From a checkpoint of a small image captioner.
Model: 9.85M parameters, 64-pixel images, encoder arch convnext, encoder norm rmsnorm, encoder activation relu, encoder patch size [4, 4], encoder depths [4, 7, 4], encoder widths [64, 128, 256], decoder width 256, decoder layers 8, decoder norm layernorm, decoder activation gelu.
Training: soap at rate 0.0016, 11000 steps, batches of 512.
Data: trained on cartoon faces, 203450 training examples.
Rows from block 9 of the image encoder of a small image captioner, named by matrix and row number. Rows with one number belong to one neuron. Each number is 200 + 20 x the weight over its row's rms, rounded and kept within 0 to 999. All counts start at 0.
Before each neuron's rows are labels from the 100 images, of 14848, where the neuron reaches its highest value: "strongest on" is what is common among them. Only what is clearly more common there than usual is listed. The data: cartoon faces. In brackets: how many of the 100.
# fc1: MLP up (encoder.blocks.9.mlp.fc1.weight, 512x128), inputs 0-63
# fc2: MLP down (encoder.blocks.9.mlp.fc2.weight, 128x512, transposed), outputs 0-63

strongest on: a bun (98); hat: no hat (98)
fc1.24,195,179,194,213,191,197,203,225,230,245,205,202,204,200,185,223,172,204,198,190,235,190,206,162,191,191,193,188,214,197,179,209,203,222,192,218,148,215,210,190,185,203,176,209,221,196,210,166,163,217,210,169,169,226,206,192,200,183,199,226,158,200,194,195
fc2.24,201,188,180,194,186,207,160,179,193,194,222,199,201,189,189,167,195,183,186,202,228,204,203,197,176,199,208,167,193,209,193,213,180,170,187,179,164,198,185,210,225,182,197,181,193,193,191,225,186,182,217,183,189,201,207,205,198,171,194,205,183,212,211,197

strongest on: grey hair (58); a mohawk (36)
fc1.50,189,201,203,207,227,178,186,213,209,216,174,205,182,200,200,212,221,209,220,199,200,174,193,146,236,175,196,201,214,160,208,211,184,184,190,243,183,207,243,202,188,229,226,179,222,197,191,209,261,183,235,220,198,188,208,191,225,214,168,192,221,182,188,196
fc2.50,207,214,204,232,196,204,203,246,230,221,179,211,187,234,196,203,166,190,193,149,183,188,220,208,189,203,176,205,219,191,182,199,167,212,175,167,182,176,228,161,185,194,222,174,195,171,180,206,223,198,219,190,224,195,179,212,171,176,185,252,189,208,199,174

strongest on: short hair (37); blue hair (35)
fc1.215,176,202,198,204,165,185,211,192,166,223,192,179,225,246,206,176,189,202,194,207,203,176,213,215,184,196,196,197,221,189,166,172,187,228,198,190,230,186,233,177,223,176,194,224,187,186,217,199,193,200,221,191,140,194,198,201,206,185,191,188,202,178,196,224
fc2.215,229,154,215,188,197,166,218,215,205,211,209,177,195,179,158,222,228,188,178,159,174,185,207,182,172,215,174,210,201,224,212,188,215,189,212,221,199,211,216,209,172,177,201,221,229,152,230,173,191,198,175,214,167,234,211,179,204,193,199,225,197,205,194,200

strongest on: bald (63); angry (40)
fc1.243,214,204,164,207,185,192,204,233,200,209,212,199,231,214,224,224,216,207,199,187,189,167,206,195,205,178,176,213,180,190,175,208,166,215,229,175,207,226,203,179,210,179,185,172,219,191,193,202,203,193,210,190,201,231,207,197,213,194,194,188,224,183,192,196
fc2.243,189,182,159,233,221,166,206,177,195,248,182,196,187,202,192,174,213,174,196,201,181,190,215,218,180,228,190,212,190,231,223,216,243,214,196,221,240,214,197,191,213,213,196,209,203,202,207,221,193,219,203,212,223,176,227,190,174,210,191,195,202,182,216,174

strongest on: top hat (40); curly hair (34)
fc1.1,200,252,201,209,212,209,180,232,181,190,196,209,228,182,237,196,196,184,179,216,203,204,214,185,191,200,180,179,198,218,206,211,230,211,202,200,160,179,228,245,174,195,193,210,178,205,202,165,177,231,194,183,214,178,197,170,205,217,256,205,202,196,199,200
fc2.1,194,177,201,172,220,231,215,197,215,211,202,163,179,178,214,175,185,214,198,216,187,185,194,234,180,198,193,187,227,237,189,182,177,215,204,196,208,190,204,199,208,172,216,173,148,186,212,239,185,197,235,186,219,218,205,176,201,175,206,210,219,222,178,223

strongest on: short hair (43)
fc1.228,201,234,222,226,208,174,212,230,192,196,201,221,184,182,195,254,198,193,197,196,210,225,211,206,184,181,199,195,189,205,175,200,270,220,196,213,193,173,207,174,191,183,245,214,212,194,204,202,188,166,214,211,193,184,179,194,179,214,200,195,203,219,223,174
fc2.228,235,206,186,205,175,188,197,207,219,204,179,208,210,205,189,232,194,222,185,236,214,177,219,189,179,193,171,210,188,198,204,181,173,199,193,197,203,247,183,201,204,214,198,200,157,159,221,192,188,215,189,198,204,193,176,210,215,233,209,190,205,192,178,143

strongest on: bald (84)
fc1.194,187,209,186,193,232,187,212,216,218,190,238,230,197,191,228,189,177,187,195,215,159,181,196,192,172,207,210,196,176,222,222,185,188,211,208,214,161,166,219,211,212,213,192,214,207,209,191,165,166,195,226,210,187,177,181,156,198,203,195,222,194,201,209,230
fc2.194,167,208,217,214,219,227,213,231,205,202,226,182,189,167,163,216,210,179,187,183,154,187,180,217,203,186,201,191,161,260,187,205,205,205,222,218,227,216,226,190,200,175,203,217,187,195,228,207,196,187,216,193,199,179,181,198,188,180,219,216,198,218,198,174

strongest on: hat: no hat (98); bald (80); glasses (41)
fc1.66,192,228,184,195,198,219,213,210,195,203,149,227,189,211,234,214,214,208,180,203,196,217,190,211,189,175,188,225,195,241,204,177,187,193,208,179,163,198,214,213,218,198,186,224,174,179,197,199,211,218,196,192,228,240,182,202,228,210,200,207,192,221,240,175
fc2.66,185,180,171,219,199,187,207,216,199,201,194,184,178,179,192,223,242,227,153,178,175,229,175,226,221,202,157,226,189,231,200,186,217,192,230,184,221,227,193,204,203,185,225,206,205,182,190,195,178,193,209,181,216,193,229,161,214,227,170,200,200,168,227,187

strongest on: top hat (47)
fc1.164,192,228,178,202,170,189,206,194,202,194,199,205,228,179,189,183,214,168,179,209,204,201,177,209,203,173,192,210,176,171,203,203,148,221,227,197,216,213,215,181,199,170,224,183,196,169,199,201,211,210,194,191,167,205,184,159,169,193,179,186,204,179,162,211
fc2.164,229,207,204,198,229,195,168,176,194,203,174,237,189,178,207,193,205,212,200,233,212,180,213,205,204,214,216,250,222,170,192,196,237,201,200,197,211,212,192,201,217,199,213,176,255,168,191,182,192,184,184,231,175,217,215,251,211,185,165,196,189,234,191,217

strongest on: top hat (26)
fc1.93,212,207,163,193,209,160,181,198,211,218,201,202,213,194,206,175,216,203,169,196,162,155,208,190,210,216,189,198,224,189,227,174,209,206,211,228,176,195,236,211,207,240,189,239,195,198,199,236,195,196,196,178,200,205,192,199,186,227,209,228,190,195,158,168
fc2.93,174,217,151,195,186,183,204,190,178,181,201,211,171,204,211,193,222,209,198,199,208,181,166,207,176,200,186,199,237,205,188,197,193,215,169,227,213,229,202,244,214,195,204,206,207,190,210,218,203,237,178,189,196,208,212,189,226,164,209,212,205,232,178,212

strongest on: short hair (59)
fc1.329,186,225,258,212,172,219,185,196,182,199,219,189,185,199,215,169,215,206,190,214,207,189,206,214,206,176,177,227,209,214,209,170,182,231,219,207,197,199,200,178,219,136,203,204,177,190,190,202,152,181,180,181,182,208,198,219,185,196,213,225,210,186,211,198
fc2.329,181,227,241,196,185,186,201,197,201,207,188,198,201,195,216,196,199,212,188,211,206,203,230,193,214,210,203,195,188,209,188,175,193,191,157,214,214,203,192,191,203,207,223,215,176,197,216,189,165,232,182,184,194,225,217,190,214,205,205,228,216,187,229,211

strongest on: cap (96)
fc1.474,195,173,183,222,160,229,215,214,143,195,207,214,184,185,188,183,187,209,197,201,215,179,202,188,191,189,166,179,181,208,223,180,211,189,209,223,219,210,223,203,185,225,195,224,211,182,191,218,232,228,166,223,194,224,215,195,212,189,185,211,233,203,205,218
fc2.474,226,200,179,181,201,200,167,169,195,208,200,165,213,195,197,205,183,176,210,165,234,195,162,216,222,170,179,196,206,241,187,250,213,187,186,212,168,201,173,186,214,207,194,177,212,186,165,199,228,207,155,169,179,228,158,212,174,175,191,198,194,210,232,179

strongest on: crown (81)
fc1.412,209,169,203,177,204,219,213,248,210,189,202,176,190,193,185,224,200,197,176,227,231,200,211,209,174,204,180,193,165,207,227,200,238,232,216,207,233,209,197,180,212,222,236,201,201,195,195,216,187,160,212,185,210,174,217,154,228,190,205,216,200,194,194,204
fc2.412,249,181,204,192,147,208,219,199,227,150,177,187,163,189,195,192,183,187,192,211,177,181,208,183,201,205,198,207,210,212,201,215,221,203,203,213,172,174,216,167,192,201,201,254,154,186,201,223,197,188,202,195,202,196,194,199,190,183,215,207,198,217,186,213

strongest on: red hair (34); pointed hat (27)
fc1.173,185,158,194,222,195,177,186,194,178,232,225,211,209,189,177,193,197,208,202,190,249,176,191,189,193,204,233,213,182,201,184,224,177,221,203,196,234,210,239,198,186,195,214,180,246,170,209,213,187,210,191,183,222,178,217,218,190,217,236,227,178,167,224,201
fc2.173,222,163,193,197,189,231,185,204,166,200,206,213,202,225,207,208,188,184,223,193,203,200,207,183,194,189,208,233,203,205,217,195,208,189,201,229,186,180,222,201,206,248,175,187,191,205,194,179,159,203,222,195,184,166,222,163,233,233,223,223,165,209,189,225

strongest on: top hat (100)
fc1.434,207,190,227,209,176,201,252,225,242,195,206,178,165,179,194,197,178,192,159,197,172,187,215,179,214,202,169,219,216,130,195,206,213,179,202,215,240,219,217,195,191,181,189,211,195,213,165,184,192,233,157,183,217,220,217,170,182,163,192,234,215,216,181,212
fc2.434,192,211,208,229,145,201,211,183,216,196,224,188,202,177,227,184,192,165,175,186,228,171,203,193,237,200,180,186,216,178,198,218,215,184,234,185,170,193,194,217,227,189,172,268,233,192,184,237,193,201,222,221,203,248,182,220,185,214,219,205,187,205,189,201

strongest on: top hat (100)
fc1.104,210,177,178,171,209,207,221,213,219,202,209,177,180,193,253,202,171,204,172,192,179,179,203,183,212,193,216,224,218,174,195,217,235,180,212,230,246,218,220,166,221,192,225,233,179,194,167,222,186,191,159,202,198,211,226,191,193,196,203,227,205,206,198,210
fc2.104,204,209,201,212,206,201,206,161,215,213,181,185,193,205,219,169,198,197,176,191,241,226,187,181,199,192,219,220,159,205,174,207,215,201,218,190,168,198,225,198,207,212,132,257,262,185,215,188,191,189,222,188,204,208,192,164,189,194,211,207,187,204,224,208

strongest on: bald (42)
fc1.108,221,231,259,206,161,191,226,226,196,186,196,206,234,244,209,197,213,200,210,207,191,207,189,183,177,162,176,215,219,202,217,188,169,219,204,217,210,198,212,195,188,218,209,208,166,205,201,197,170,209,211,188,166,219,234,184,215,195,186,180,184,189,190,201
fc2.108,184,157,198,183,212,209,200,163,235,224,199,189,167,209,181,189,211,187,176,205,223,214,176,219,148,180,201,207,170,225,188,191,206,199,186,200,195,216,169,205,188,185,216,195,209,207,180,173,202,190,239,167,187,242,156,205,172,207,213,171,184,186,173,192

strongest on: spiky hair (51); top hat (46)
fc1.276,193,207,178,182,190,209,199,213,227,200,199,161,196,166,174,200,173,202,202,182,230,177,200,210,202,174,180,201,185,212,171,195,195,188,239,205,224,182,211,193,206,196,228,254,196,206,176,166,189,231,207,219,200,178,217,201,205,166,205,199,216,251,202,182
fc2.276,212,195,203,170,219,202,226,185,189,215,209,177,226,211,210,210,182,222,218,226,182,202,193,187,222,226,232,202,180,190,180,216,188,160,220,173,187,250,220,197,203,227,175,213,229,199,169,187,188,243,172,212,221,247,167,204,212,222,218,196,191,234,216,198

strongest on: spiky hair (34); sad (30)
fc1.211,183,201,185,200,198,184,200,218,173,201,199,187,200,201,193,212,222,214,215,205,202,169,229,234,216,209,168,190,184,209,149,168,186,200,184,223,230,185,195,162,219,216,198,203,207,161,173,190,194,224,194,196,229,190,207,198,222,206,172,216,176,221,191,202
fc2.211,220,218,191,229,191,243,198,210,211,205,198,194,185,210,201,209,206,137,224,224,180,219,227,212,219,213,193,192,192,213,215,168,195,172,204,223,206,190,201,219,156,213,175,173,201,176,180,203,219,168,197,189,201,185,195,177,233,212,196,204,195,202,231,205

strongest on: red hair (46); sleepy (31)
fc1.125,180,196,191,206,183,213,211,197,204,218,243,215,187,205,221,191,159,251,173,219,178,162,205,196,215,189,189,195,204,234,202,208,189,212,210,223,199,195,184,181,182,188,194,213,218,184,179,180,230,202,227,185,250,176,193,183,220,154,171,191,224,179,189,223
fc2.125,210,209,215,224,210,179,195,216,204,210,205,242,163,205,211,225,197,199,212,157,211,187,203,221,164,196,153,208,229,169,202,171,177,236,202,201,205,203,169,200,199,181,178,167,174,204,207,219,191,213,169,223,239,197,232,176,212,224,186,179,209,200,207,199

strongest on: crown (61)
fc1.110,203,242,190,201,240,194,244,207,211,200,228,185,212,204,178,205,220,154,192,214,201,204,208,208,210,191,203,177,204,200,189,216,218,189,217,187,216,205,189,206,243,224,199,219,197,194,186,202,174,195,214,175,175,240,203,183,198,197,198,160,211,189,185,176
fc2.110,217,185,204,185,199,209,216,200,233,189,179,195,210,206,234,199,186,204,194,191,207,186,218,171,190,203,205,225,186,184,198,198,162,182,253,199,191,181,203,165,209,183,210,192,197,195,221,167,210,230,195,218,201,210,237,208,205,218,201,197,180,182,238,216

strongest on: grey hair (43); curly hair (43); a bun (30)
fc1.480,223,216,202,213,196,217,190,194,194,188,191,200,206,225,230,192,255,234,225,200,182,189,178,175,211,167,199,204,203,186,171,182,170,168,192,204,176,168,207,191,171,191,199,187,214,185,196,178,207,217,211,202,212,184,206,179,181,191,202,218,186,205,177,222
fc2.480,224,205,194,182,211,213,240,210,219,225,200,188,197,191,196,172,181,192,217,202,210,190,240,188,204,198,204,193,200,163,211,192,181,205,196,246,183,139,211,200,232,198,150,207,189,193,197,202,193,203,203,201,205,184,203,175,192,186,235,173,209,205,147,205

strongest on: spiky hair (43)
fc1.193,174,219,218,207,183,167,168,202,179,176,188,231,218,224,218,190,232,203,216,188,186,208,186,218,189,178,166,214,193,229,204,185,207,184,213,228,172,193,185,202,179,182,202,196,218,208,205,210,174,230,234,183,180,213,205,185,215,195,189,219,178,222,237,192
fc2.193,195,184,183,217,182,220,215,186,197,189,198,185,204,231,201,185,184,184,199,223,215,197,182,229,210,197,175,185,190,249,217,211,201,213,210,169,167,215,226,215,243,166,193,218,243,195,212,187,198,227,224,203,219,193,206,171,192,232,208,224,198,200,182,180

strongest on: cap (98)
fc1.506,224,229,197,176,168,176,197,198,201,183,235,240,194,210,204,173,189,186,165,216,241,164,185,232,193,214,165,204,171,207,234,203,170,183,229,195,205,169,207,212,183,178,215,224,178,218,185,211,206,174,187,202,205,213,214,208,228,210,225,184,179,203,181,192
fc2.506,216,178,188,186,184,180,215,226,183,216,215,203,179,213,233,225,224,223,179,163,206,215,210,166,175,233,171,219,178,211,156,211,206,167,205,223,186,237,220,194,208,195,191,209,218,213,225,189,228,190,190,225,185,198,182,189,165,194,183,190,207,186,194,194

strongest on: short hair (39); angry (30)
fc1.485,192,213,230,187,206,185,187,188,246,224,235,191,186,195,193,210,192,209,205,176,210,169,204,176,199,220,184,213,161,235,219,205,217,213,208,194,174,193,183,221,185,177,180,220,225,218,190,226,200,223,196,204,224,229,194,168,215,189,206,217,203,209,191,207
fc2.485,166,198,231,171,167,175,205,180,225,207,223,179,212,215,246,216,178,201,191,203,219,210,220,197,167,176,229,206,183,199,197,193,194,213,167,182,227,211,218,169,204,206,222,205,202,213,223,219,215,187,191,188,199,201,204,188,211,216,191,228,213,214,154,193

strongest on: cap (48); red hair (34)
fc1.163,192,165,231,184,182,195,168,211,199,230,191,208,203,221,189,203,227,201,165,170,227,184,235,175,191,214,198,219,177,178,195,205,200,217,220,235,153,222,214,180,195,237,227,207,198,224,203,179,177,195,198,200,178,181,216,207,193,186,214,189,184,193,211,204
fc2.163,218,171,196,182,197,174,233,231,153,198,198,201,214,198,193,167,186,189,195,212,224,206,210,211,222,209,206,199,196,177,198,199,207,159,226,212,200,217,206,192,195,202,203,176,223,189,210,196,196,210,165,195,182,209,206,181,207,233,214,217,193,166,195,197

strongest on: bald (65)
fc1.205,190,210,179,172,219,180,223,187,173,214,221,171,189,225,218,233,212,210,161,190,241,239,178,195,178,185,191,226,204,191,234,201,172,217,202,230,179,175,213,183,184,190,193,246,202,201,186,203,194,230,227,203,222,176,200,222,208,214,177,185,204,221,190,202
fc2.205,161,161,155,156,209,198,229,188,218,231,189,217,213,212,218,205,227,171,207,207,221,241,231,204,195,209,197,211,187,218,189,210,228,185,196,174,230,196,208,201,223,188,193,179,195,183,203,203,152,191,211,189,214,230,214,196,198,175,206,217,202,167,161,180

strongest on: short hair (43); brown hair (37)
fc1.92,207,189,207,208,181,190,208,164,189,197,223,191,179,220,207,195,178,205,226,208,213,246,192,214,189,195,204,260,206,184,173,160,198,162,218,204,199,236,173,208,191,257,216,199,228,173,206,180,190,199,215,196,190,223,184,176,210,204,215,198,182,188,199,217
fc2.92,222,219,238,203,152,183,201,164,191,202,229,214,207,208,188,189,209,211,215,223,193,185,226,238,219,228,201,172,179,216,180,193,167,177,183,209,192,196,174,181,193,218,207,240,215,201,208,200,233,194,223,209,216,189,189,198,202,193,169,209,208,200,189,201

strongest on: hat: no hat (100); spiky hair (56); curly hair (44)
fc1.445,202,211,219,226,215,211,181,261,198,248,205,205,156,169,206,175,206,202,200,195,202,181,252,191,187,184,186,178,185,182,185,183,196,200,235,200,199,196,189,184,204,230,162,209,206,204,183,200,225,211,181,229,168,222,190,188,194,201,161,187,196,211,213,182
fc2.445,223,238,223,228,209,192,177,204,214,218,238,217,197,194,176,186,187,221,218,209,192,191,218,197,187,178,192,202,210,185,190,186,195,177,233,196,199,205,208,233,161,187,212,209,204,193,208,218,193,206,195,216,164,208,185,210,170,198,174,203,158,181,167,209

strongest on: hat: no hat (96); long hair (53); short hair (40)
fc1.165,179,210,229,232,174,239,185,221,180,197,220,193,161,192,208,193,196,232,167,182,191,191,175,195,221,171,217,220,209,202,202,222,216,211,209,182,192,194,240,203,162,211,163,208,193,214,199,216,188,230,204,230,184,216,185,179,176,207,186,228,188,227,240,203
fc2.165,243,195,223,210,207,161,216,203,220,236,228,188,193,208,166,213,223,194,197,155,230,196,202,187,164,198,200,205,201,180,202,164,206,194,195,222,167,190,196,184,197,189,219,163,211,207,209,202,207,236,180,208,186,213,208,180,171,222,155,190,215,166,202,180

strongest on: spiky hair (32); cap (27)
fc1.432,159,211,263,190,210,222,232,178,192,182,207,207,199,206,198,208,178,206,179,211,202,209,179,226,237,209,218,212,198,239,190,206,202,193,207,194,191,179,226,203,202,188,187,221,179,214,195,191,178,193,206,199,193,202,187,194,200,224,203,200,190,181,254,192
fc2.432,233,196,186,226,218,165,175,204,213,238,228,222,201,201,168,195,189,189,214,194,234,183,197,176,216,189,236,179,199,219,228,182,206,179,197,228,197,213,206,213,229,259,228,229,224,192,190,204,196,180,205,179,221,192,166,214,210,213,190,217,199,177,219,203

strongest on: a bun (54); winking (29)
fc1.396,179,187,209,227,196,202,173,199,181,200,194,213,153,190,161,190,186,209,177,199,226,177,203,200,159,187,246,202,205,236,194,203,196,193,204,216,234,234,213,194,184,193,204,229,168,168,221,206,196,218,185,247,210,203,206,196,199,183,225,225,238,215,206,198
fc2.396,197,180,204,215,211,223,197,189,187,182,206,221,178,169,212,229,214,167,196,192,221,163,198,189,191,220,204,195,193,192,219,216,184,209,225,200,209,168,209,179,206,193,204,236,244,202,182,207,210,217,192,195,214,177,190,190,209,186,227,231,160,203,210,206

strongest on: spiky hair (92); yellow hair (40); cap (32)
fc1.128,200,196,218,220,186,204,226,223,178,207,264,212,201,169,207,222,165,193,225,196,177,197,228,196,177,196,173,217,210,185,248,182,220,164,216,223,198,198,194,177,204,233,214,226,180,196,186,193,193,203,210,187,195,165,164,224,231,218,211,229,230,222,159,183
fc2.128,220,193,207,173,219,218,193,197,189,219,228,190,192,178,177,235,174,194,209,206,176,179,136,205,189,195,216,171,163,224,198,230,163,212,194,192,203,211,182,215,184,187,180,209,204,232,199,188,196,159,183,199,207,203,170,185,179,206,197,173,196,212,157,191

strongest on: crown (54); top hat (27)
fc1.400,190,201,207,172,201,226,211,230,216,198,191,195,208,185,221,241,168,197,221,191,187,213,201,193,220,185,202,254,191,217,210,177,175,230,213,193,214,224,226,191,284,200,220,220,212,194,166,197,194,220,256,197,209,161,206,211,207,204,230,227,213,200,179,177
fc2.400,161,189,198,199,173,193,213,218,176,217,208,175,249,199,174,191,187,163,199,215,216,224,154,204,188,197,205,171,191,203,199,211,215,204,195,175,219,185,188,222,222,211,208,177,188,235,188,233,190,175,190,182,227,206,186,200,239,188,239,218,215,191,203,206

strongest on: spiky hair (43)
fc1.91,177,210,200,194,212,198,157,201,222,233,182,184,178,183,194,217,207,168,222,212,166,189,250,198,213,224,183,202,235,190,211,190,191,201,182,211,189,201,215,169,196,202,184,208,200,216,203,176,215,185,200,204,202,201,214,212,211,205,187,210,215,218,236,209
fc2.91,185,190,198,213,192,229,190,185,219,213,185,222,205,217,212,214,190,174,200,200,194,195,203,197,234,204,199,190,189,238,211,197,221,198,184,208,203,207,211,188,202,186,191,186,203,206,199,200,221,195,182,168,210,173,200,247,202,170,190,174,214,220,223,181

strongest on: cap (100)
fc1.37,190,215,194,201,212,210,187,222,233,182,202,174,181,174,259,190,192,215,220,220,211,171,148,171,210,198,186,218,230,201,203,216,213,194,221,229,219,182,184,202,215,177,198,188,255,220,184,199,195,217,201,182,203,229,214,180,233,217,210,220,178,188,212,189
fc2.37,193,192,204,200,207,204,209,215,157,188,163,199,211,214,186,171,182,199,191,218,185,266,168,225,212,176,188,230,207,188,185,221,213,186,183,237,217,194,200,195,229,213,225,183,212,220,212,187,209,223,183,208,216,203,193,165,176,225,187,218,178,183,228,177

strongest on: spiky hair (46); brown hair (33); black hair (25)
fc1.266,178,218,215,161,191,189,211,207,184,180,194,179,187,171,205,229,204,200,203,247,190,161,166,204,197,195,214,170,202,184,152,211,193,184,230,203,184,220,199,189,190,204,197,200,220,234,251,224,209,221,168,214,203,215,195,185,211,226,227,195,216,210,179,197
fc2.266,217,188,215,219,201,195,247,215,196,205,264,195,198,228,223,246,188,195,198,220,212,194,202,212,209,218,163,205,206,218,224,190,189,177,227,200,233,197,180,207,194,207,192,218,196,213,137,194,207,193,155,177,215,195,209,220,201,210,190,211,207,189,241,212

strongest on: grey hair (33); spiky hair (33)
fc1.131,190,207,222,208,193,242,184,202,148,211,236,222,197,178,190,200,216,194,214,234,204,203,194,229,193,204,214,208,243,186,218,221,184,213,207,196,164,184,184,206,167,177,190,209,222,195,209,209,220,195,226,186,214,195,214,183,208,227,205,209,202,212,224,228
fc2.131,231,218,203,196,194,215,200,212,216,213,233,200,248,225,194,203,182,191,235,164,200,225,164,200,233,206,238,213,234,211,210,180,181,212,199,209,179,178,207,209,196,228,232,198,192,230,177,217,152,178,194,193,202,193,169,206,234,163,186,171,214,177,193,200

strongest on: grey hair (67); a mohawk (30)
fc1.334,212,184,195,200,206,217,211,211,243,204,218,202,210,187,199,209,200,208,213,253,216,233,227,230,191,213,202,252,213,218,214,216,206,187,200,211,205,212,226,209,224,179,206,200,209,169,235,176,199,205,201,197,220,187,179,206,192,216,214,195,215,195,198,234
fc2.334,228,230,196,215,220,192,220,202,178,182,169,169,224,244,177,219,209,176,165,193,205,167,210,218,221,201,213,181,225,216,195,209,164,202,190,213,219,189,187,226,184,226,198,204,189,200,199,182,232,202,178,171,184,192,217,222,169,198,175,210,186,224,211,184

strongest on: cap (68); long hair (33)
fc1.384,199,197,180,191,167,202,174,149,182,181,222,211,202,214,184,222,181,173,168,202,204,197,216,174,191,172,207,201,163,212,225,211,178,231,158,265,149,159,226,191,197,194,195,219,215,169,207,210,190,232,253,208,203,180,172,208,214,202,198,194,187,229,185,202
fc2.384,200,183,191,224,229,198,198,186,217,204,194,206,206,211,176,192,241,214,205,179,162,174,175,193,198,191,212,229,185,202,208,197,204,194,204,169,195,213,227,207,217,186,187,212,165,206,241,182,189,180,186,211,194,212,177,188,229,223,183,184,224,194,189,235

strongest on: short hair (34)
fc1.478,199,234,227,225,182,216,217,178,202,184,236,231,204,212,177,204,208,242,220,207,211,193,188,232,216,166,215,210,215,221,193,177,171,214,187,226,197,184,189,189,200,191,182,223,194,205,205,218,209,167,228,164,199,200,197,220,195,237,197,170,202,204,193,196
fc2.478,190,238,221,179,192,192,234,183,204,205,218,217,217,228,184,214,215,194,201,227,225,216,215,203,182,166,193,206,214,205,205,145,231,208,205,220,229,220,191,200,232,188,201,214,199,192,204,170,196,219,190,193,214,192,223,190,206,184,209,219,206,197,217,181

strongest on: grey hair (47); short hair (39); long hair (33)
fc1.162,204,170,216,207,222,181,232,188,214,215,186,180,213,201,176,202,189,214,231,216,189,163,205,207,229,195,209,206,192,207,152,175,215,204,199,182,195,233,218,194,203,167,195,246,208,200,248,213,217,217,185,200,222,209,176,187,202,211,208,190,199,197,166,218
fc2.162,202,247,189,193,216,202,189,215,200,174,231,181,205,227,197,235,213,212,221,189,206,174,207,183,215,186,179,205,192,155,166,183,219,179,184,209,255,189,210,179,200,234,226,230,216,209,216,184,240,187,199,197,174,199,177,215,175,216,192,206,200,182,209,171

strongest on: short hair (49); long hair (40)
fc1.214,188,224,194,182,182,223,175,209,190,201,140,175,205,189,191,207,194,213,192,175,196,190,222,220,204,214,231,200,189,195,198,189,194,231,215,206,214,169,189,172,262,193,166,204,178,197,211,228,190,222,204,202,212,221,213,190,217,204,192,168,202,255,193,198
fc2.214,221,222,198,167,153,195,205,208,212,179,198,193,212,159,222,199,221,222,203,217,197,187,184,196,176,201,245,219,176,215,243,207,190,183,232,241,210,215,206,188,173,212,178,201,183,203,224,206,220,219,213,186,223,202,231,188,183,206,190,167,222,166,272,195

strongest on: cap (54)
fc1.427,191,181,194,204,184,198,180,185,190,167,171,220,201,209,219,216,195,160,223,213,187,227,196,182,205,197,175,176,222,198,204,189,226,219,217,197,199,209,205,201,163,213,165,212,175,185,262,190,185,205,222,187,213,197,210,212,210,219,218,203,191,191,188,213
fc2.427,183,188,186,176,204,228,211,215,186,200,193,246,200,153,197,206,205,216,210,195,184,229,227,217,204,204,201,189,187,227,172,157,198,205,192,212,189,171,222,219,194,174,162,225,200,219,205,230,192,197,207,205,221,169,205,182,194,166,212,230,173,245,206,159

strongest on: crown (41); cap (39)
fc1.270,168,177,216,242,197,226,159,198,230,178,238,230,169,183,203,217,174,190,191,202,218,172,182,199,214,192,183,194,194,236,213,202,209,167,206,197,234,168,203,235,176,218,206,242,195,174,195,206,217,186,219,241,212,167,209,202,214,182,191,204,189,201,185,203
fc2.270,168,198,211,209,194,199,190,206,147,209,192,229,202,217,231,178,215,190,178,203,192,186,218,196,215,203,219,198,210,189,205,200,202,210,208,189,207,205,190,187,180,195,185,174,211,164,206,195,203,207,227,182,186,218,221,197,219,207,171,209,177,194,207,222